From a checkpoint of a small image classifier: 1.4M parameters, activation prelu.
Rows from block 12, named by matrix and row number. Rows with one number belong to one channel. Each number is 128 + 24 x the weight over its row's rms, rounded and kept within 0 to 255. All counts start at 0. Numbers have three digits each. After the name is the row's rms in percent of the matrix's.
# convs0: first 3x3 conv, stride 2 (model.blocks.12.convs.0.weight, 96x64x3x3), inputs 0-31, a 3x3 kernel for each
# convs1: second 3x3 conv (model.blocks.12.convs.1.weight, 96x96x3x3, transposed), outputs 0-31, a 3x3 kernel for each
convs0.65 101:167153161162167158172169157109118118114127123123102103153138143145142151138116117092094088084089086085088071118109147135123156144141149123144104103084129099121102150135138109125125126122109096116106104086140082107103143126111142131124127108103125118130122119116128120128128123132135114129149148134185169201159193192181156163115115116132136140122121116114117124108086089118122125090083107105089112119117114128099127129135138152133141107110114103105114111128125142110143130097130168121152123099105124109108118117099115094113104104117113100117170179156181193170159171164135141133134142141145149143129127127136125130130119110119137138111123127135131153153127146160125122139111104168154148159155144166160139141152152136145146136146148135143153149152138143133135079073133093107144121137157122130168121133156151136162102114132094106088137121131156175138164152163162169148
convs0.66 123:125117110116114114119114106152144150179146143156147113131129118119132122119112117126109123122109119120120127110111124102123118107111111153157152152158137152157147166137142141112142159135149155163158139125150156123136156149164155154153156145169144147146152155147154160146152156155157155148145132128137133158134129137140134146160138123174122129139143128124125120120127107125142105111122132131125136136148130159165149189183187141171162103102096104095106100096103132114126100074088114108113134138129143149135148142138154150153140142144128133137123114112125115111119112117155158145153147140127125116133136126128119120116122118086061093110092134113150129142139139152164148135143137115101086129098126108114114101097091089087080102094083127150126152153141118130127148146139128137147124137146120129115124096111093101104153111150136139120161115141179178189193196186171166162
convs0.67 089:142127128139132130148143147095170126135161128084143082131144129129140127131135123107146117119115129107122116124133133129140140131136144147167154145157160153153139115130142135147147136132124100108123092129115095130128099105103120089110139148135086113112093102113070088101109126136126141155129145149131116143141138150115099132136127135137132144113127113125123156130124129126111147089119144130140159112145167130143138151124135130159119125126126123117119112115109109137121114132125121147143116116123127129130142155147091072099104071108137142139054062050047055040065066059116106122110102094109099101119127123129121102129121102112105111157163153161172157076101115105107129085102111130114117122116109126122129139136123143132123142141130118117123100129111107117117088100144100090125090106143105128132116109145126128153109113125122109114093121120102136131093129148113146130
convs0.68 078:132134147124137134150153154112154136087137115132102137111116117111105127108091123108114078129135089159147136145128146125108128122123110117133155121112126134171159104157102119124165119143122132103148141099140117121130126119153143129152135117142137131135120117120120122122136121131136097137136113128149154183140172178111119124142168148137133139162173156103098107123114122145135157139121120144152126196170151121140186143141153119100113135123107132138111143139129116102100119102102124117130141155154138151161125132152127128142123126142148136170138169151158191177094124145108129132137128146123142130138147142114126141118123134132111142200147185180168202145136124134118123100090111119127115189175168127156134136140150137134141134149144154153162125124138117098136083133150090098122134153178109087098185133149185159185122135144132147114118147155138164164158135167103088104
convs0.69 114:109110125104113120112117123109119100085121108114099109156183162154166162142149145156158142155163157169158147125163133137151146137163154153133125119132127134122106104108116116121128115140121142110126128112148168130167116103117119121129127129136098092098096091095105111115077090102092095118103110118118125113133120118137143134108121122110113137128116089169126128149155166154103153128127137150146152154147153106103094092077080101087109149143143158148151157148146083081113073083094097107106070078078054070079071088089123115117116114125131134135136138145139142146153157157111111120120124122100114111136145147137137129158133146072080127099124142103131137138166154161174164158172165106084121120107135116127128100103112099092102092092093122131090131128123141154133171160154137151142144148165159137157145138149127120138127137132105109112087085098081077101062075069079091090
convs0.70 096:144144132148144135146137130122097081117136108117112121155156153151167167143164146102101079095095115074085090125108115125105113119117122091112100113125135100119140106129151124131145117124121131105138121109133105108140133143138120124128144143152085085087081095086046057069091101107115094114133126141104083122118102115082097089115128133131142121126116105091118097086109120101119135148154149146167152160164160149154139137129149121123135098106094101104100087094091120123147125113132136134132151144131140133124141134125159158164155151163165153169099103086088101075084083062139151132169139155173159145133120130109107099147138115093093095074080083091092095110099112099106111123130144123107123123104112110120099148144137143142131146143130103099111110109113090112111100100130106103153106108157130114137110126141118121132137131130147124132101104113099099114123108136122135151
convs0.71 133:106111126111114129110121125071132129073159110089106098068101098098081088086097094132158142099117110119114102140161176118155151135180166146118147140143129144152149115129148147139091161165163122162129120145155120153134143144164141141167101136128128129142110113140095086100113113090130118106151165123146114138126099107121098123123136135101159133116155143144136147151166163149172182085099069090076084108100098119117110122106139109112105135135114149126114121111086106110114110115108127133144131137157141156177123142160136146165137129163105123122119105116110092097155135137112088102120084117103094099096112134124123153129137159121139099125148113129174176128125136146138145149152142124122118130106126117107121099105126119117131124131141134161165119133159127104165124107123099114118128150143109152095123135116123127136123151154110176155101166136100093088106077096089118087
convs0.72 102:125112118124118129130130133112088113086113106101088110149170158155163165127146142124139134129128113141143124114141129129141149127149149152151137135147143148150132126128108128122098137132120143097111132116120145120118122109118106121123139124137112107109100097105108110107100094102104090108118103117148134130134142127131125133152128114092108103144138104177124130167150141166120145103093101105105101120114117112117119099101083115091097117106123117112114133124124100076096089085090134123130107104116103120118129131137117113115109124117152138138143145145153162154139149152073084087099081096094101094152152145131134137142142150105091115150122126130131121136180147161182157158174145145120133166137163159155146117115121122118124113121120126118103125115127134128123103122126124144123145153136140138143148115139182148176126102111094089103090083101108118117102110120108109106
convs0.73 091:152163159156160160149153149125106088112099096104103104154160132147139134144144130115122112107109092117114120139129134128127142143124132104117124121089106079126090158163162130116129164137145137179169142149163146140146163145150130108140136121132109104099105115104108112101121121103121126095126128107127124120128120120117119117118121103070066102128129107164153163151156142162170154083099091081107101103105098146126149149129139165152164108124124109116115093111117186157190157126159170161178160171162184177184163174174180173173165155160145145152105102100093099097096098088169151152162129146151154136132131125112129140144136139119137150143166162146179173144126149124123124161133143147156133153132146155173139141149157147153161149154161173182168169168163166160166148130172154133167151149167154140140169133151137148125116104134133115128132123140090094097096098082100118079
convs0.74 127:121108128125117120130120140113138162123126134093130134111104116116120114134099135098103114078106131086121143116087078110108108103111102128108165108146141102101142121112143148137124128120150154157129151182093169178120099137144114143149119142148092113134087102148094102139081084153076111183069104156115113096137134118129143112124100130163115138072089106118119137091151150104129139068094105096108126126106098086132161080148179078166179119123148105114146123121152120175122103143129108151125091107104098129123113136139081121155078122164094136167140130133129114135136129140085131167077126170073140170133132105146088124092089141142141062169175083160171066110138173077130173066109157132131131133112158116128167125117130129123136124125139086118129103104142121095124141132111139099122154125111147124122160111116142135133128109147157144155139138125104123174091139170080117161
convs0.75 068:090090094087093096091091087103094122125091117132095112146135132143129131135126128152148131157191152132140126121123132108114134122113128106108124090087096130132110138122132128122117128126116106096141128094123141097125169144138160133139173141154138141146133154138139136139161139133164148115153128118121110155108121140093104133131102131091041079142112120152140162102110114167135154120121128116117117142126115157170179154160171162155182139146129150153143126144128152135169129091126122104156148149144153155161151149147194180182186179178182165175110118104109100103094097083157138131143137124122100104098107106080088095098110088100087111089096125131123155161151165147149150181164156121116126110109121106118119101107110100094104105100105142127154147136158152144182158165186124146188134159180168155155123142135105098109095073121109107138105099118125133132109122098144122123
convs0.76 073:125122124131126121145136126120151121146169144126143120082083071077080082086094082113135095081117088115145106137126154131138152130145166125124096097148117101093118122116136130181132145121136127141130131138135109137115067076085078080094077086090118114096119118101117123104130136141132139128121125139131120130144129132131119129109147139121150129114107118137145133167167145130128154100105122108116122108108126088099090103088098086086115124117124124112112146135139109100106102091091118105103123118120104101116102102117101090102103079108102096122141149161145156167144156171104092109099098103083098105137137132141138142136127132117104126128135149120115123105116090110113116097096095113085111116107113127100108131136127134138124134139124188198196182186176185176154097108099121088108114094105093102099092113108116132120145158139146213167145174140109128111118126122100112127
convs0.77 075:145147153155157160155147138122152128150147128133150123131132114121139132143153132112138100099130098104152124135150140151158143143170147153114136144149138123118135158154152153179163138148159117173143125166156098166162107104107105118118098110104121092074115090079106088076103112143095115112099112112133145147140146141125138142112130126134176167147165139130115123155151141138127135115126120144147141159153156108084094106090093116098108111115123110110118123117129108102105112108109107112112139136132141145142136140139115114114120119121119129116145144153148150157149153163086096135100090105092096108124138131145149145135145139099128158110145135091148137088091077082091092091098096117117139107123132130130138167164165169166161164159151129138129164150143144142135117132116116133122116131124102110112114123115135138132158170154191194156123152151115096137117114126107101123
convs0.78 108:154148144143143133156145126110073111106086078113084091149134132135136130123124110127151109117169123115160121132126154124137158136151144084106106050076053095090088162151156145142148138122146102135130115115098108127102151127134128128131144134146106101107102108102112105102145145143115123110138128129152156171156159158129139142127128126120144151103105094077092098086064055106113098080080116074090114096103130141112120117115121157142120108116115110113105108111120133115148112092121137116147153142129148136123141149124154126144130129135139136148134134125133136133121125126141136140122125123136131127135136122122134125122123120120115146125134110139143161128120110109096080112086093160133136140150126138113107110125111107115102110112099111115110106111098100105086124101116105086117137123129118104142114125132129121141131129146136170155149160153129130114122121104132127089
convs0.79 085:123126125124130121120123121093134109120115115111116104136136131110105113108110114138127138148126144157141158141135141128121128137129132135114134126108139148121116131129132106111109127120136127149145148145134138150129093109086110142120088089085147146159150147161159160172148154164157150157131135145163170173156173160149158168135117144117145110129103117110124131151125153165133122116109110122126109123101106124104102117095104108127118169169172186187193187186191121126113117136123124138133088104098103105103087102116081095096093096108087102101142154152149167165133150157118114102109107104107098099117137129120131128116112127124130136136131156163155171155146155143146154132121127109132126150146149139133124138145139141137138123133129156151155175156158177184188118100064119111065122126106096129113118133113153121120113126124098099092120133125168180156164144175139164132
convs0.80 152:111124109121136119104123109116113118119103090085101094166151153150152146144150144149130111148164130130138125117144130131126137119134137096102109089114095080088095109123135130122138110104114136117138125133145109117123130139125137158151163168165119121123109121118104101111082104103113126126147158152123113120117107138113100114128128123146130119097095108074096076064077064075072076132134138133137138141149146138145130147144149154152159096106090122127111126134125126131136122127132116120121120119099111122111118123102121115118136132143154146155123120124099099107087093100112125113132137135156168157102118116076098095098130103139125116096083087105091104142118132099097097128129124121094123107119112106091101115125119116122121102108113064058056064069081089097093097126128118120131118135139143136132131157127098103097134155143128149152098085092082102103112116115136144147
convs0.81 120:112106119111112115113115117144136161164157178149135161104112122110111121113109136141150122123118141126134148104117126127148147124141131162168152195187162187169167113150133147148140139143108143138140113146138133112114112116093109099101111104094158161147159168154141153156110120120126122130134132140116127136116144131131125138131151148186135162123150119168141142200157163176156168112132128121159145125144144136129124149122138132132140112103093108106101107102105102114111116110098131137132117114108136132136133130144119121110124114124131131133131131140131133141142138148079073078089078083079075091097109107124125134124124117102087114089116127102111118108140151147154173138151157096093098101081101089096116111110116107113117127118117127137104142168147153137127103142136116134137108135154108120106098095117091103101157147129163110136162113125145147166168158162145159161
convs0.82 112:129127131128136132136136134131170150130163173108160118122129111130139129135123134138135120130142145140138122126133142127134135132135134162184158168181136155168149146119128143135150135123132123145122109116134118118131109090092116098123109095107148165149139144138134142134091096080102094087108092094120134137103114138124131141151146148158168170158179146167170152176166156156165159106134124109126114098117117144144131136116122128133131129127121120120112119109102130121124128120123132143141153140141159152155167165167143139138138131138155151150093088100090084093104099100092072074080074058075062072123111125140127136132129131087099128119120135127130134129144145145144146147151152096066089097062083094069088129133130135136133131134128123152122134156154124137136132145147134147140135154171104132121120109115094109111138152151131126155122146145126149135132129114110129133
convs0.83 072:124130128127135128122123125084096085080069075116120103162158145143141144148147127128122119104109118138114134142139148137144148145140141079082110080072098072111102145154130119114123142139131118139122124122125140107123170162149127137139135137150086082092087099077096094086104102108093101082094099100139132127130126111132130121106128085088055097122136106126131152127138131137146144059069082067084084074084081153137142146143132175180187112127121117121123103113119148143154126109132142133142141152143149156152143151157174169176153157172140149172129123138141135150137138146135142148123114120125131127130134129121127120142146126128128112139150113147158142145136154127128119163145151147145145151128134151130130119127120117123120122127123152166167140155153140152161112117139094101119099124140124146165139150163140123135120114127114123105132112138077082098085094082103117102
convs0.84 085:153148155152146147154159152106153112123163127124138127096110083096104102117111105105133100119141093115153088123126157140147169133147153115119127114143152128134127118112102125146119146157122143170122139138115117173132136149144123147147120140136114107108110098091107097086097099120105123127100108118126132121134130113120134109088120098122156119112135116115112119117130142140142140105101088112102101105118091132122128128122130143126132125128124127127127127123125095112113099134121095127116105123131105120140095119133068073072066083098067075084142133135136136134128124120140136152138140151135139141128171149138177144170164165120128109133154137142157154066073060083088074071079072128124120117109122121133119178172182180180182179176184127136136133150139134154161127125124104123113108128103126133125119143126129132140143146163171178158134156141106098133107128132131138147
convs0.85 089:133146138140135132140132128132120099159142147135120120140102118144147144147148154110081074133117114147167159092075102100097092126132121081170107142096107139089098152149148125132144139128138129114128126104108101116120135122142085102098087075098117114118131116106106110106141141135128107129121121137158141147134139132143139153176165188226221213159139131116141122143161119135104105143133130131112106142117107103078140098110121066091113123125126136123125138133151136137152118122136144139141115118143100110109121112129120120152080110128101091119130130119144144136133138133100084102092097103102132126108108116131132139135134139132138156122110141157132155095088087129127119147147153140139143143147129161154142128133140124126128119119117159139134152134133145149125098097109105154132109133167117129134126129124148097128099115138126120135154150131128150112135119115106091089
convs0.86 076:097097115106102116109110118094080097124113122105073104135133120157143145148158136121118124187164151128162126128107132122131156126130146102094121100100125099084119124109118123149122147132150150100098131099105115103111151149164167167173169167169114102095097093086101095086139119123139134136138141130117125120122132115115123110106112107138147156117116108107113118104113117115101119134125129146126134150137130139113108119103095116122111146145144146150145144138141119119130129137140119122128107097098095083080089084079100099113118107109108092102140132135143136136134130125166162160166161173161182157120100114115128139131126133083097116063112112117152156092108101103109093082097089144130137135126146139129125126122129132127139118124126102100110112108121110112107110108121117113129106109107128111122104129154109108144119100129140169163100116131106078098109091093106104102
convs0.87 058:144145147150154149145145143103111114097099088112111112171162146167159156160144143140135149122129130143142141143142146143136151149134140117119115128110124105112094150150152142130136156147159114134142135118133130104137217196182194192207189189181123117125114124118108101098111114100103112087117115099137110124118111095129110121118115098104085110134146120168156157152159153178168156108112120114123124116122128177149179162150174171168183126133133129131133125132137149128157130098135133109138150157148158161166149163165199183182185192191163171169120122118118121116114116112169155151160134145163155151134138123135141138139144136095100085110133122140139125160131153134117127145120135133132108126115121135126113160155168163162167164163171171173164170158162184175182145147157129119150124133146142163130120123137118113097146124161115127152139129157121120131102121109120119106
convs0.88 088:144147152144153144163147141116138120125116114103117095154133133133122137125103119097072067102090048112102086112096149122099125140124149058146124076118089094114082136145149125125123122125113125126120141119125109110106159140137145134134139109118124116131122121116130121128128120128120108118139126138179166185161175192160145175130132149115137155127132127103131130116114105129118123125103110115102111136132120090088106091105114119119129111107114110106107135138129128108146142110132148130138115114117116111120125108111107097110095095106111095115173189166186215182148175165084083093091080079115117115140126130113107135128114127129133158108114130124129156153122139138106095158090115170150163180176159159156159127146139126137128138145132137132136148147133150135124101116140092109113142135167140119177135139181159120167108120138114135106129122126120157138136144135133149124
convs1.65 096:127105109107090105118108113120116122115114120118119125134114105118102101130107111125118126129119132132126131150090076124079084140100100123124121122117111142143139148109102152109084131113102108109133126129143124133127119118118127120124122125121128122128129119123132127131128125113138129112122126117139144147122108111126109107092074066075066078075087107144135144127115121132117123128132134129131135132130141147141134147153136141149136141138134118114116123122122130105050165131090170136087141139120127119114115120119211210202169146165095063112120124121123127127121127126123132134135132135124125133127120125126117125128117123149141127139127124131125118125115108107102094110104100119116136119108132120117139148129120139131129140139129173169173159149146151134133165161156144128126152138142059080105057100130064108134140129134133119128132127133124116135102092132116102140
convs1.66 137:122147141129144155141168173120138126134142140147156149053075112033063129050079137112097096111106109121123115113099125099093121115117143141164182133165185101123142067066132051053133062084157130129121109129144119124145111108111135137131120135134105106106109136155120129158127102127155122118150129134115110131111091101124091100163148133155138124164152136143132139114099112123107117122107121111104105116107114083078079078077075086080070077102125091133154108132143112113115109120117127136141091105099103129123113122124126134121126117117125122133126114117124130136129136150114110133124125124137145153130104122119112123134128135137110101098080067095080067100120108114150138119145124150143138149139126140130104136132133135113116137108115106114108121138126125129111099123130108119113115117096166164167144145153142146148099105101131129131166155155105093067124124096133139093
convs1.67 088:136129162109109155150140163128125144129148161146151155144134161144130132153151143089102099105106101137143122188153158155118140159161165140128136138136137143149125135139159120123121120131122098132140095122156078108133097112092115132117119141126147130118117119087132128109109134141082137141111134145108110116125120133134138140121142128126149143112132125134131140132133133140143139139130108163185166142182156120101116108096120130122136144132126141132112127121098141103134091048106127084120145120108143123124138120119117109122122090101128118129129135135120122123113109113100118115104133122113125143121110124115106114134124126128173158189214180178224182114110112107120099101105091130135141179185190136150149128123138107106141135123127131124140128113143129117129073108090094143094145199151122115123103092110109105128110109137133123134143142149144139158129125155124111130
convs1.68 079:132145125137163143127145123127132109133151139109133121110124120095128120116161153155161160126129126102102102151139122119128121106110118133160156098111109105131112093102140119110122138152164113126112126135149088106099132138140120129112106098104114109138114118131086113126110119103118118074116119111149173176101097103099106126132128106102109108098115121144132145126111121138136142098108131099100111095090098134125107118134101136161133118122119120119119113116114137110071144104057165125068117146134124123120135148136165205190206206198118111123122129135128131137122128129163166144150140121101094103126145153132134143113116131115128124075085084077098079141119119131122122131125119123105133100073092125120126141131131113116123117115122154145133173182159159163135142167161131148131113112119091101102096130144070123140132123130119125125109122127135118117121109097130108117
convs1.69 126:146112118122099098139103097127109106116116098119111103121080060109099072118078060117114104128125121140149152127140150099116131093073102161139144140109132115102140129113086130105080129099070130130143111134149117140142116122108139146128151171142164121110141116092146107098183179195167116081199146118136128144126114123111100113103099113097121106100114113139120127124098106142128130175154172171155163181156168115122116111114112110114110132120106128128104123123101113109129103089109119102123130140150142129160143163185133135127120122130123124135136127133137122121136119121107124117120125126138147150143133132148156155142164176122111128105091106100097114128115105114115098095103090159142119164152130168163152127127121124126133142140137107106108120124118130124126139145140126123118152143106129117116133127110135122123156128137120101117139109131133128126109106118110104107
convs1.70 108:162168159150138124129113111159163140162143128137116112100085113080066097087077097135144126121133113143153141125105127102082098094099109131164115140150112140162110141148117140126128111111090108119149099111152094094136131143117128157127131167149100131167073071122081104131083069129082101162102125142109135146130138145129137149074110093077111109104103113126112112100079084107091100144155099162165116152145107140129138134126130145140141104133123134114114134116120116097140090064100134099128126140127127108088119097094130139129101125139138132138115120127116107133123125138110117098100120116107148150136121121108081101123115125112140136134156152140148140162166162154112137167140152130110091153127109131102095090111111081082090081093099132115127127116126144130135141163159147165161147144144107098096112093094111110117110104099129121131093103114165162114148103089148123107
convs1.71 121:121132143092117146095095137109128121087140145106124148105137115112125116145152121161146132171146166151134111120120116121107115133140129109076130104063118134073148093130169099109154129127153116109109159154125139148120157155174138149151129110125147142118168174160165182159095163129105112104107121129112097123156117132166150136108146148114124123126150134143136143137132129152162152172149134138099099173160147132139148108091141126121143136134120151163166137160132176164169132125153121121136112109108132162162148174159130140110123157133121131135132130133124112119151150153138135133139156111108086092154131150142150164156135152110126104118117121138142137154136124132127118133117106142146144131127121115127119133130114148127119168155141118125133113114146119129123113131105113128107108144131136128137094078106117074102138152130105111107130120118139120112152137148157138131
convs1.72 107:110085095093100102111095104102085084084109094091096097150104088140112084148105080123100108120109112128129130154143137119107120090043076141136140128125140103109126172134115171143101170142108101111141111127157119134137105107103120123115146148141143122118133113112132117114164166189160107079169120111149146154115116129114121135101097101103119117108124135129128134127123127126121123126108121112102116122111118134130130137137126129135129146133133130113108137119107122097073137103057158124078131138161120105146134141168169158147139128154097095137127121124124118122128122123119118107107121118124132137116095108107124128112136141111103099102098099107107097139120124121111112121109114089101117096116126106119131132119131109110128123123133166154172156142152134113125155171169143135128167162139095109112103137138100126137156140143127116130129121141139136143117119140132125142
convs1.73 086:167152137150106139138129152156153139147110135135125147114107131119093118116097116131127116131118118130131130123075075118072084142125153107131113117114141130143132131099130132055100137051089123113136128122139109105131121128129113137128133144134000072126000046128000078147128141168134104102127113140104110131096114128107126144104088098114099103122110111141132130127110120137125137148122120130101105137113120127121114125128120116122120102135193108112178152155214146131141121111123118107133141149124145123096131120086139147134112107115124132135087083084085088096108116133108122129122136130123144146137125124136118117137136125133126127118104105099093095124131126145103120203175185127101108127085095123098097106102126095099122099100115125114121124122126128122126153142134118124139146169145126106095113082099114104119137140132101095111105104120175161099197136087240163103
convs1.74 135:178132132205152120186140118155125123184130117171121106172153107196154084191164087102104166121105144089088100178103085176107085121060080151172149182178144120145101097122112144157147134143116095139134125168164094136146115123116128129111145164103144116116168137132178148140094136106115127091110139115103111126152116139142105127137137133157159156133130155125105132155119143141119140122106160148144183133126147108102127123101128113108124133132107154142130138131120142096130148107145137118121131112081142094062148084062121105088139106121166122147114118130132129122133127119117162129121180148122185153104094138108094136113106138100070121124065127114057128133102134128109148137107164121114131150121143122116130161130146155122143162108144123132136140137140122123124170155176117102112110117096159151136168147119133134112119126125144123110165129135096107115144137149154133145
convs1.75 074:156157152146147142134145136142149142145135134132134129147152148158175151155162148133142136116116125119134135109121141091086119121121140101108090129114094145132122136094084136080065138079073130110135125138140110110127116128111108137116111132130060094122064078125084101141132121159136115112149153171125133140113109116124108113110096091108127117110131111131121135114095111136117128152118121138102127141101128123123116113122117111117117081100163108104176147151205157135138115111105106095130112130105140138128118120099106120100090128130101129132103103100119116128134136148107111124118128122112139134125117132113105114122128136147134157126107116121101118103109098132093104163138141115104101118096099146127128127130132126126129142127131121116116118124120123121115120099092090089117117147130132125120127114112130122124167169141127117111114108098139117083165118094192151096
convs1.76 067:138108132126088119128099129115115114125111130116110122144115114149153150150143151173169189151117145114114124149132141157104102153104105123060084112019053126087093108130104137118117117108098122127067104118054099129070110111128093091117059078074146111134133115127132112144121132139142115113138108095092065105131122145161144162095112130077087143111138160132120134124111118134121124142100131116081097127100103120125129122121127133125126146128142162152142143142141136114130126090105120079105135137128151137131142134115127148141125138147120134146120118122129125124124119129113122116119112114078085086142135137130112118139120127111112103126104129129117123145122116154125140145135141132106106143110124164154137117128129126144154153170165118118130115117116118106100130118094097103091120122118101105114103094110093082102090109106101110127103122146143163163142153171134154166
convs1.77 072:190177175179157167179157148146152137163151143144142120130125151137142183123146177169182192136114152125115127106146162099103136111091098118096115097029059113064078082080093117091117109100108102130090135137094158170106140178202159180178125132116167122113147108114137124120097120106127098098112098111128101129129111130142132144117130143118133130122149151149132138137114127150134143124094133131089108146117132107105106104102104107106114117100114152131123115121118136120132105092112107099118114121108126124126126135123100122118130139122153163149122125128126128136136137143149173164155178160137148110103117130075108111090093111097082111106086124132118138097085086108095092098102103112092078114081082120108098110101112094109120105117138136134128133130122136130121100081086098110090104118107150135134128091099124097098114120122134127123131129142095119108104103112105118117
convs1.78 092:129108139127077140138108137113130137131110135126112120117115121129116128127125137145159147127135142092111119163113077163089050159124100145107114156100094178147139123105111144092097133094109110132080142135087125143092118132148109115138084078094121147150119129147125161161122117100148134126121120151110094117149107136149119121094066093095078106095102117127117125118095099127104104158143147142095135158117137134127130136135140135138140121124129121107117131128122133113085159152115159158119138140124148133117134127117185199205156147152102085130131139135149155149150157161117133128128140137107103101152128145140125134134117129133142130138122131132130119168164148148131132146142145124113136138106133141133151106132122118141150120145147160156160153161157141140133149148127137123108135138130066083108085101128086113135112125123110109120112118126128140102127141125121150130
convs1.79 084:140127141141130124136107108137129131145130127133115121141112124134117119133114117145147151124119120114117120137139146108099131094082091139125128127098091145134120135123120137121108125121096124110117124110125123100120113102101114112107099104105161149132159132123148132118120106116128123123138145116141141150149141154155151162104088096088089106105123137123098118091049071112082102128124108127128119124124122130122124137140127133138125144138120156137120140118098128093097138098071165122087138138123141132122133139137158158152160142147140136146129130131136137137130129132111121113129123124109114111140142155135133139127118137109125118136166168125153148156155159155144148153137147134100101135096095153137141126123121109112115118119108146132144162151146154127115147162155136139127155150132092086096084084103075084113137126129119108123114110119163181169149147166138138154
convs1.80 122:146180172121148151103106095162174152143154139105115108098118133084083102077077092109120117112129103148146131123114112104076078078111130115145141126149136106131115118166141106146139108135120114131159101126162095096130126146110130156134128144135106157187108097172085151190061074143068125190084150144132135129106101088114118120098106086105109082125097064127140144110107114104104109159152091158165118119096091138123134141121129147141143149159166199152170159153172128120115129113111136151141113101109106068065074077072112134134112135114119124134139153165154147159146141145086106083102132122112135126119115118121096104129126119109132125118130132114121122198183188187148172203186174145133125139121121132100106096113117104095111111137126130130130122131130140147148134141142141141132126107097134152141136145137128150142135139120132150135080127116189172116178135119155153114
convs1.81 126:116103111093087089100085103110091099091101083098080092105137132098122147105115148123112089113111100122124095154121135140131149149131155138151129157190168140170162107129155089114141106115129096114135089120162098116158090119126133116102145143130135084089108107087129086081124121151144111101155129122132128134140129135135121130194175163193133126194135119117106119103107106117105108130123128077084081096091099100096099086088096089086093110088097096095084108100093115124124106123138105126145129155158123129156139157170129114110128115123123126155142129129118102110127114115105115126099115116131131129111102120103104116105102116145123116119104090127096091095075093059101084070090095133134098138132102146130093112105117112112114115104108099100099102115116101112114135148172113104130149139119136129125138144134148140142156138152147145153123108121097101118070082099077090098
convs1.82 098:134080098078065078119080100115083095073083079095087100138141134142140139140126133110109094122116107128127101148134130115123134122125129130124117139136129146153155142122163113104119093095123114122120096118141096114138114111106130130123124126120186137123165145107170131111132128102146121087143134091131122131135145161134144156159162142144126117144112103117122125117136129117132126159126142118093095132089107113101106102089106112104116127092093114093062124094084125102132090061103112083130132149164122123170129148185126112086129131130102120150153130128133107108138113115114112126114117121128129145125130133124123127127132133142142151137137130143128115117105117097107099103100104125141135134153142123133119157169167165174168156160150112102111111108122110104122127136164097087108162127106122091099095077083114091105155155154153181166144153154135120144097081109099098112
convs1.83 077:159156146151118137150143148149152144151113134141123129112112152116093109116110110112110118110121125120131139122082098144082094156133142111133122131129130147164138152105123152067088139089096123107143130122139108114130125115114125130126134134131074128163057072149071112168140125126148132113145167165138152159113112116112113099109083091118100095118121113136134135124112130122120133155135142138125145144134147108109102116131117116131123111146191113097162154151201146129091166145105164153124137128100138112101132109093170164150105108138091101122094092099093100116120123142109120123111135131115145143108112123118115121120119126130109123113094104100091094126117110131087112175152159103090113113095106095084103116123122117115112124118108156159164161171160146144130162147149135127141151170157113133133114124134129139152150160147129114116126127123170140087188102085228147102
convs1.84 086:157129115136113117145119118129131110143129119129120111106092101122123137118116142170202209147132159114117125126119127124112123132104119115114103092052070112076098143128115157128123146132128163122099211140099248177120172177207139133161111095102134118118122098110115106119140134127150121102165147125078020048099065067132116118117124127134138143136147150151140144140128144141135147118107121102066098111093129123125127116117121124124123115100119130104113136119126115116125128122122125134128114134132109129126124132128131135136087100120110126136131132134134137141141139151183175160178152136129110094108115117087093098074065064106118146136132175167160181134128125138132132135140137121106116117085107115089096042068098051075100078098125124121122131128124133125120122112102113114111110109128139142124138142136144138136081074067090057051123098082123115105122120110120117133
convs1.85 084:158143142133087107153134139144133134133106109154131137114093104103096111123113129103128115131127130096113110130148158119118115132152151130148171104067119103132145139129135133104117138099102148157085127134090099101077098125136125137136096111099115099115119098107123113130133107085158101074164142121154194171119132126120113114089106089055103098074124124148137131135115112120110113124149112096111101101147103140128125152145141164175157096095098090104109123118141092087052146142095163152113118158132126135122130146136226237200152163140124091087124129134132141144137146149133142108155127133109114110146161157143137149136130144133146134114123121071082067120120116107120109124131125138140130136136127127143130142156152129132145145134144143125118142138129172170149132144128130125115170162168084086106087097120129153161130115116110087094141122136150155149115106129124130131
convs1.86 074:147126130137089108137099118120121122115100108105094100104105117121098120118087120143184180134127149104111106161142149132103116125118140129112113112055062132097103117129135137128131126124128167111076194119073226151089176172216174147187132088091160112137152116124151124120113123100140152112154157137130108122134131136129141140170172140167126124171154154121120127123123125129125127128106110094068081119103114124113119115110113120102113117107099128104088126100088128122119126123126139138142120132129107110120122128137123127116110102125140127143132131134132131135133134137185153144192138137140090078092115118085105093057064050094093130111097145155142156127121125123132121128129122098109112105097096117098097105119130093119136095124144116109114125118119126115117149139150113126135124121120141141138138126125133129126143144152140139147141145151122112117123108127122105126
convs1.87 079:166158147158133154149155170146143137144120134123126134116107142123101131130104120110124128125131133129140134136083108156089121154115136087126113124134137137162125157109110160080100160083104128111146150142156139131140135156154127143132149158155027078129017037129038085149148134160139115113140139184107120120088113106113136138100087091096088093105097102134139141120123133124129138172145146143107131162135151109110110102108107099104094104137195122126196171178244128112124115121125115121127135138130132128122142127097149138125121121112136138142087091087095092107121119144140133132141136131143137132094100110093105096104099097137123147111107128132121138123126112159127140221199206091102117090087107094099104100096114104094123103103121114112115114120118117116116149131123124115138149175157128124111134112117134129126143146138118100112123120125178149092210147113251184118
convs1.88 090:134115115140114119140112118118113111118113120121115119135108104127100108136114118118115133126121127137120128167090064147083079142098078142139131136125119144132126145114108161111093151129113111118132124130147123129133120118135136121122134131126111123124111121122119128124129128126140115103135125106124132139107100110128107111091077073074080094074099119147138149130118130138118133119120140118122128127116129131130127130142128132142132135134124116116113121120105118092056155124077160131075134129108117111098120111105213195193169144163081050097124128128125133133126135130126138132135137140131124132125113122135119123134112113132130114131116114126118107128121107113111101111102096120117146125117150124124147136124117137131135147143136153150158150146148144136130162169157135119111143128132076095111079111133084118137133116125131119127138134138137127128119102126121102131